From a checkpoint of a small image classifier.
Training: batches of 128, held-out accuracy 93%.
Rows from block 3 of a small image classifier, named by matrix and row number. Rows with one number belong to one neuron. Each number is 500 + 25 x the weight over its row's rms, rounded and kept within 0 to 999. All counts start at 0. Numbers have three digits each.
After each neuron's rows are labels from the 100 images, of 14976, where the neuron reaches its highest value: "colour at peak" is the nearest of a few named colours to the mean colour under the peak; "top examples" is what is common among them. Only what is clearly more common there than usual is listed. The data: rendered scenes of coloured solids on a plain floor.
# fc1: MLP up (model.blocks.3.mlp.fc1.weight, 1152x192), inputs 0-191
# fc2: MLP down (model.blocks.3.mlp.fc2.weight, 192x1152, transposed), outputs 0-191

fc1.455:476454505476512466487472500520479533498488484519469486492472476476515517518527471486513545524507501492557470481494531466455526447504528489506503498485480536489500513544509506526486532475530511490447489510574510526527514491502503461507521531482504504501489496463532470440452512501528544500478480469534519508490502472505479497528492474487487473494508448495493520488506487534495495532464430527527475529471506488500497534498505519492517478510517504507495490517513491510501457536509482502510557526551487519511471501545467512504514497467503521542521477544516471474551477519511527538
fc2.455:460513505537488505525477514455463497493508497532509509490505561509510477454506523475519523517510480502535512469521475484515500523534502511532502510456526536473520531477466512509497486455532477488441488502566524465469492527468490541476534495516478490499503502513541466511497513525506478513524508478493542503528499473522475461499496488532483448522510475486529500482530518502498510493508464451486494512496492496494463513526554480510500490522537542516485488508514478494465483511500476446471491493493508504539557433512475561468524503449501470470528486504500504532508474500511480537
colour at peak: green
top examples: tube

fc1.681:521513504487473505492477491563461532510502525488538510483541536460513478491507497476508526533464486543489473496493514547533495510487543534478497501490506501482456479509498553511526554558462521505488502566454495559500499487535492485495478489479494506501501492492502515501516526526487503516519496493523517519516450523508512496470501501460475513484499559494488517552516540521474487511528546525530507494486511501530474518503490515490497527510509479500450513470516435494494469496498480451502487482456540516469496451498504516496517507471512493453534490477520482494520519464487515562
fc2.681:522475521458483529469504436530506501495438536535509509475499515479498486520490485550532511483505493508454516497501509470485470524527486490493506509507487469508540490483520483516516468459480478508484455446513538491534509495535498492476486490501511475515481507485540482484533507426496516505513473539519526474477494528486488464482488462481499466508494468521478533494487503445483509506469465487481505523527511551502513496509519437514539515476530501471448520475515517529514495477503509557511505477495527500516482500472533502451484502458479512496526521507481549507514524516539442509
colour at peak: brown
top examples: dome; sphere

fc1.396:507434489517500509508490456480531519516490499451501518531498470483461499465478522499511504482502513465502514516529436521514489501505527449507511530483513473483535467479544496465477485503508508471497507535542461502514513498464522462491504551507517517514492455462529501503483535517438443521527509508479480448520522474530503500510480506503498529513496465499498540486524513458522496511493520553509520456486531490498530467451493495504501466500491428539481524512534493531480484511494520492459476461502503517516505489488501512514513445526519477492478491472486524516502501443491537494
fc2.396:496490513478502485488505508485513525474492503446436522513501502528518496524447547485492497490493521487538548461516490532510532512463543511572533520500451472474518534486474498516539519525543519501496548528480476500514510455552513510533507482485485502493494524524493536541506507551518545492498530473527499465526459516546494527469514490491438493503510516509512484527508547504478471513508537480490497495465513526479512456496524520483489473459511485532505478523553476526486495499485512506479489492512515555473501496509485482477501530481483475540532486484470485475533510498510513519
colour at peak: brown
top examples: tube

fc1.513:511509547536468492530474439497465523468547493477517473533459483498491512543541508525476500533492526497533513497494496480474499509496503534487486515465481503505523491501477469510535510481483526493484505501495492532469493509504498486530513552501463485483537531520530469511514505505505503535507539467494500492506489496511470543513512497515471525533435503443470535531465520540457454488511521471512493473520523546535477504483509512509473481470461501515521493545518505468527512501482472524504460478482516493468462542488503509496480507490493447513479541451517481503514513482507535572
fc2.513:495539504530489510493508543508482484524501481503450502452500489529531521481517490510470463484460507472470472480502490531497497535501541511485516490461481554493481532484524487459472499512491484543540532501564494513500474495530496468496500499533508521469492486460488476490468539523482492459485535502520486446497466453512488494484500552476524508485515562493476514479564543508510483492506494509486504510473514468446495509464535540528463468487481506517488506472498485498480481523519470492514492522542474520529514513498483473490464536493441511468495472502512504498537545477482472475
colour at peak: white
top examples: white object; cube

fc1.227:460513523473503526532474476491506477502485490549495517504468531509525503509514507497518481491553494486516501504511518494494574482492446498505503522532523492451503499497507500484501421476519469427506478514510511520512483544459508530469500534469472486513502503481538482493520496453514481515473552499516483525489526491455520550495501490494479498510497491514524488525526478542482511472495498495472498499493480504483480459563484504508528531545507487519499488456490488489547540453507456539554498472497527525522520526506495517485492494494528468514482474443486513450497493469514477504
fc2.227:537497533508489501481508514457489480457520494534497514516449524484516456486511499518491507487500542507478495477519508502466508497503523535486522503499472449471505502535496471512511516479471530501488510481505569483510476503529516504528524503509526537497482477486498467498517455437427518498500484514475528486494525492507511508511465475530501482452529467533500504515508540511481494572500462459482504495514519500476511494513496510550554493494513523480457547468494480494501476480505511522533491482499554504487504487492525476523508489471462472539520520470496510508468481521522411463
colour at peak: brown
top examples: chain link; cube frame

fc1.230:481510529477441471519501467501468500490517477432521504506477435466477552479480492507503503516472544537507509527511517536507529503541486498517452493509496499515505481459489483511489518455459522505493523514489496509491468459460487491482542489483517475534506494498538469496546470482500522498482504504507504527519467501511480526528507498569491491517439501466510509541503480484449460534519530517509534498498455526482517486497520494488497472473496524458447508506488549511510480503496507505497493437465513494496470524541499486504465521465535454486479500502509454524500503503490494478
fc2.230:443513459490497491481523454510502506484496505552472482517494472471447527482491531487494486509450503509509535478462479506486502520515531540456525473496475522548462531502485495493483460483529454482513484461498489488513503514489494485490493469512500512489483468460534470501496506495502508501522506480543486498459488486509522540497512465490472489485501551499476476477557525488428471502466513502520453473473490510462486521506553504533541496504504513500473531488461542499476505510511492502503503488505527563513467455515542475452452517494495481501535505495496518450519492492521510524
colour at peak: white
top examples: light from behind the scene; disc; largest object: disc

fc1.399:500494503514510529536497517491477501500490442512501491540549483534492493530544433508526531505550485508504509503534509528521511496491522504474512482492506447537492510536503473495510539502551477511512489514495486485554452486533527482514528520533504522533476509487496495490500512468513507559486515439507553472497490511469492498481474496503490484479521488508501482528512494468485558489506491458527525514506510491508533462536516569505542486512490484488498517509507510467544538518473534533497492520528527503544485457488477556503525509500494509484438465466502514495549486505512491508
fc2.399:513517509524504500502426493479524504552494466496490507507498534501463495480489483482466525489496503474453519484486535483492463477482518451478479468486477470476511528538489497459576528492525536519473570505511483477512504484516532503535481502500516476497513512526530515544499509496528505502456485514468477500491541484535565491493547503488482522528490491487497547452510532535469475472485519490549510491489533468468487541446511507508525518514506520528494526476519454502496490487539494457525498512502482470516502524523490483504473504482511489490507512469496491486516504475481435473
colour at peak: blue
top examples: blue object; count: five; its colour: blue

fc1.265:501518563497454524520537494502507539491494484486518518487494519501482479474534503499511535520514476517489512469514526492542514511501475486496503467513471528536503489529503582484501522521474464476531539485501531579524507495511493500510520482510526522484520497469537469505477484500500508509477543523501548469539504500533476503489503524532479518472510526455497500473515507520489467459521543498503496526521516478489467502480515483502502517518515478514476522522522461537484447491523544465474517552518532477531559512472525490524447503493471501481523482450499534506527477533507476470
fc2.265:460492506508465510460511485494487488528475484522515493472493476501492492479535502545503478481494466502529499459506489500450527473540487498486512500485487480449516518469512510503541534427513498535495544498511504514488493507533493492497517535496520512516497519497495495489498484424488492535492471482484516463473510515501549503502515523523557540524510469479506516497494478521526446484476501489463521448513525504501534493474520497514511436485510506504510490493534424462520497462553529480525498490496485525491478492500530455486483530528444481495488503486471502514496549546445491486
colour at peak: green
top examples: green object

fc1.196:514496512509478465485534517540516535502553464532442597482505523487490480539509489463477513476495483524478498538562514528494502469529497484566474500505488516524498545473494573509482491495502485526483474496524533547512487505517497512546434574487526515507493505504483499505497529499507478512512547493463487540491479506511463530526521500482519485510541527513474462518501499490483506507486485535486498500514522470505510472507488479524551481468489520493490520504480490543479512496505490476459484509488520513500503484498530506547497535495501494536497520508504483482477469529473494500
fc2.196:534458520531468462506526503470455473509511532520470531487473498525491472510490482593464510509485529512487487508535543525484509475506487504523451520460497482497523502444477516512508473465500519512540456466530492527457521548495488470486508526472519433502502452483492495489499467476516528503515519516482517523525512519507507565486509516498520482489510500524503474491500486488527538479496507485511513538528512466528496531485513514539465490480533482496506541538492514570467493528505532516476506463529500482491472476479529507517460508517473461525520497504513479522482493509485500523
colour at peak: green; brown
top examples: count: five; green object; cylinder; twisted bar

fc1.238:468500499514446533507483545541480548503497481464451522473486503508476493534486464499498518498516496492499456487525525469508504510507517510493511476516503458499495512549519500471488500483566505527470503512496482459506505456503503513534526506487478538476478471458495472468494509504483517521483509502458503479489483463474484540518510505473496527536464510536482502486536483515511470504465490543520533507508464426470462526518500564526522536479481503510479497446498471454505530497473512482498531531498538519499530503565525477542492546499517491529498520524483510497525507528477514498
fc2.238:481478503510509485482533471527489507544544502466497529470467482449524511448492476533476438497566501482488489441501524487518486519533519534500483450481511507522526511504469494533479509522471524543478471481522537531502490512474507463494493498502510530504513516487482498538483500482465533497511443478480501504525511500563491465519531494489487494460484456485519476510507510511507495494523513477497438505448513503531453478497475528525475452513548472536515523518518480439484537536514459488531503461489506501481517514521476480502520488486518475521520489479500525521505498505513497515
colour at peak: green
top examples: teal object; count: five

fc1.763:522506507472489513563486481534480507509487526532479470504535488451472492502473497470494501507518486521513516524487487526525535493513511500460470473489486492497522485509480493469489547485531495521521457499525509510571473542536481505500524481524465505509492483483473463524515541557523533526520524561476466488481461512483478494530514509507526498523496518492507551527524511516521475475503501525501513559509489515503483537472514517495508470511478536502530449498465454495490535543481513566519481539511501497444520516516539505512500514499469515556519513519473519489466507466510479479
fc2.763:488537469492509500490518533510528480499459537522518459480490484481497517506473486471545498524525498511479542478500535561521454536524505514522512524533504553509503522494507517541514519526470526528511504510505527498516476498499474555464521481527509520508518515527522452494485508535562507490512476494496482511515518531490534536521500524503508480525471502548480525501485536536513497508521506471501497525529498514520512462489495510491476457526507509524512466483533481464475515542513489510505528555463451480452528467505529472517486520475446501455483477539471499471439489504495520511
colour at peak: brown
top examples: light from behind the scene

fc1.398:481529495524534505495456522474469510511477492525494499479531491481477486478505443510474503511439495496496504519469533487526525490529513477520466420483510496528455479486498519476508512478478489529535492511484507489515473531514503530541541522481489519501512492507491540524527489478531455535473495481441549485464457501504517510462465519512509495545492482511466526514530482496499521503518519493487476482474479493502529486484527534511486539562494492503513482518528523484480534479544521528516520506510525553539463483479449494473496508478484511469497429487496506512547503515516505541
fc2.398:482528489495502496499435476571470447549517484456508464518479522498500496485510476548462483478536466506504505495495486489505506483473490483512537517500492487492482488512554504489534514513494494522505544504521451493476541495492515481525457531499511524476545475529525498528485547483466484464441482526510486501507494497515541506471528485439488492491509502506509516459494545510454454529486535495506532487480499516460482506415516498494547484504529507511508514504512496505459487517492500491504494500535509475447524522522514491527506474512514459473494484470489511489479520470457507491
colour at peak: green
top examples: teal object; count: five

fc1.574:508474494447508504494476507512500513533460478464482510490522521486476563504525552475467564503498461487491518497542522484503549500516518496482518506493488483530459476493501507457552501530485468453519527475486497548542494487497487469479482551484497468491483492490490501514453525505510451499513515468531464488502491553489561466522508500505468509482518549503490520469478491516507526466472551515518476494507482493515472487521485503472491443497510506546504465502482488528539496482501471510485470498510504485494489507500546503535494454512491461444484518502502524521542493488506473470
fc2.574:482501521550495490504478515481512521529526524505506495515526506553445490545450547532450502487527505479504509489517526497473535485516506462496541510498494455449502487538507455521532474478450482506518479518502551512477484467523543515533479474497493543519551494482491480480493478483484484463457457502455469512496513493489473500504511499482565491502534497503506491510509525537524488461521484479462496465524562486501519493511493495485494504476503495508525498509493481495521499467530490503479475463514532579463487539508513467470507481480492493477514490472543490478499520475482506480
colour at peak: green
top examples: teal object

fc1.541:510514480491540499498485458475485466518508548486535494522505457527470452525514496484436484517478513519461494448474500480521524471544482508500489522476498544464484455491545544483536511446515491511513527487455515495501476521498518521491540492486493490477514521452517488527452471489497505530452503521482488472483491510499535483517467499488482495544483463534479476500515485461505486534506481531497473507494518451514495556548490507514483470557528484519504474508516516502511458478522513510548474488512489502535501482502521484494526521462475511516551457501515506494528475517529487482
fc2.541:522521547548493527445497496538480457483469469484523506456479473508511539505511462509529538468484502463516476533464477508496496457521502501494472458512483511458484543476495474489477499518518507517485507516499508500508475491482495474509509483501531516538528433495485530523519513519459487462474477492490505532457504503476520475459517503504505509525495508492471511492539518563516488511491476501488542499509478526473522499470496546466502533527519461562505524482522487486468507460485499484527491468487478537494529469493445489532491483478565498500474530508526524525477473502451490494
colour at peak: green
top examples: green object; count: five; purple object

fc1.442:507542503476493499523517518469512522502484518473504476479498529496546460465498504517506523512450489502482460535520456474544504518503511495515487518468478525531429506553492515497496519488544505511527487476471482470520502527492489495453461498533432486507513507554489523450478474526458476476492516473513442529514472508529559495505503488491447523541483511489482515534515498476519478494497503500478515510477488512473540502507484490510517534480524496488495502500483546547537561524515489528501522479505533514553509468472480526485491473527517488533530489481486507523502511487530509470
fc2.442:491527503510532493493516480494472503476493480542490532456474475449495527476528517453533501524468493542501518513504466460538474527498484495492528484514512529475452524533504469467531555500493512495488464516552512503478507499481514489559490516500479530508489457492493475482520544481458496560498488498451498517520528525500524478479516523507489514456483515539483488523503503501500473464495484518498495523466487472482498505493575503479490499520498484476504504507552518477507458520493486466519507494476515544543528529509488486496499503527455451514551517478465452484514481536507499546
colour at peak: black; brown
top examples: black object; its colour: black

fc1.40:468531488516501503459480516447525489509481465455483519483479473493519506486497526512480503491518476534487519467490467504545483485515533543493495514497503512480481512519538525521471490470520500527511505489448543471447444542493472569505537525507475444507493535468497500501505485529467535492556540484510470507482448539550499496498499470459479495543473513506487528498527482491520488504521512470514481520500531519483529464531472511486505497493461502510528512488478506486496548537484503524518476517512532532556516473498463523504531467531474530501485491498534473492496477489493529496
fc2.40:483566458510496467501488501545496513489490474506498539483481459482430536477531502456508501523469499464467531470483501516498522540503501512493534462473475451526520510499535510478509537494476504529514497508551475515497529503482505466522473525477475509536509485482492475522514564500477491470508503513471492488501511498536539494538530507515492481499491474515470469455542529514503458527484503484498469476453520535469536506468532462530508497543514489505522493515539465510486500495540536479483487447512491528517483530487451494509495504506528489542487536477533517481477508496509471501
colour at peak: black; brown
top examples: black object; count: five

fc1.351:485494488492485551446521475470510511495501490461503534457464437464517491476524468507477535497505492475482532506515515510507493489532505524444495454487514521481504497528501523499489508428484485515478506472456525494532454504500494525521544525474488476504523482472500452527507521477547506511502500487471524514460467501510481525505511507477498564523487474525475522470528477455503504500494490484502476520491504435496511486529519521474515477524503517516519514492460485520525500509524487485519495486509535482576516509471511499487454489509452550488484466463493535448498466493512500490
fc2.351:478530519543489482467494513531463501536497518500510491509487498485458515495505510459464496491509503519524564504490504480521535515500507480480500487481474473464477511534483460515500490491507496557490495520515511493475498518490498508494450512542533496502509502527491492544525482466503491487510485546449474515508530507490552483495566500533501502497539505526495524466533517519503470482502502443533492494506544520495500510474527522494521549585535474501583513486532507520481491485521531486510498486519474503482488556519482489524482490534515522488500527439500517485495509533447470498
colour at peak: green
top examples: teal object; count: five; green object; cylinder

fc1.645:514561485528511457499496484525486499495487533488487535503493514486508454516528463484515523506523500492469563502481485494507549502501531474501538516526499489553555560466490504518475533519496462488478515501517543508477471509525474518466503495447526474514518500476479465550489499485478526552504476512469541490468487547509485534555510584477504465517511524536472450493497516499526442500496484492488477476506496479508523507481481495455542524522478464472523481509511496462512502499496510465497516503494512469494532494510507532468519504504519537493490505482509513488473504499469486502
fc2.645:444481556497469490561461490543495507531494469497501490493500510490509468471478536525501522517482492539498554495496492532497486515515492476493475523514478501498493473496515481500472528512474499466490507540516505540532529518516493491475531510469503519485556475479532476521512507507551481502513503534496510510523450490510488520518516539544487516549482475472515494536477468492476529507479571522507490504503494484526489529505505512473526518526491536522475510495542518520476505470543586502506480478547510526545527494469528516531497552490505531473516484503518502476483505534520544495
colour at peak: brown
top examples: light from the left; count: five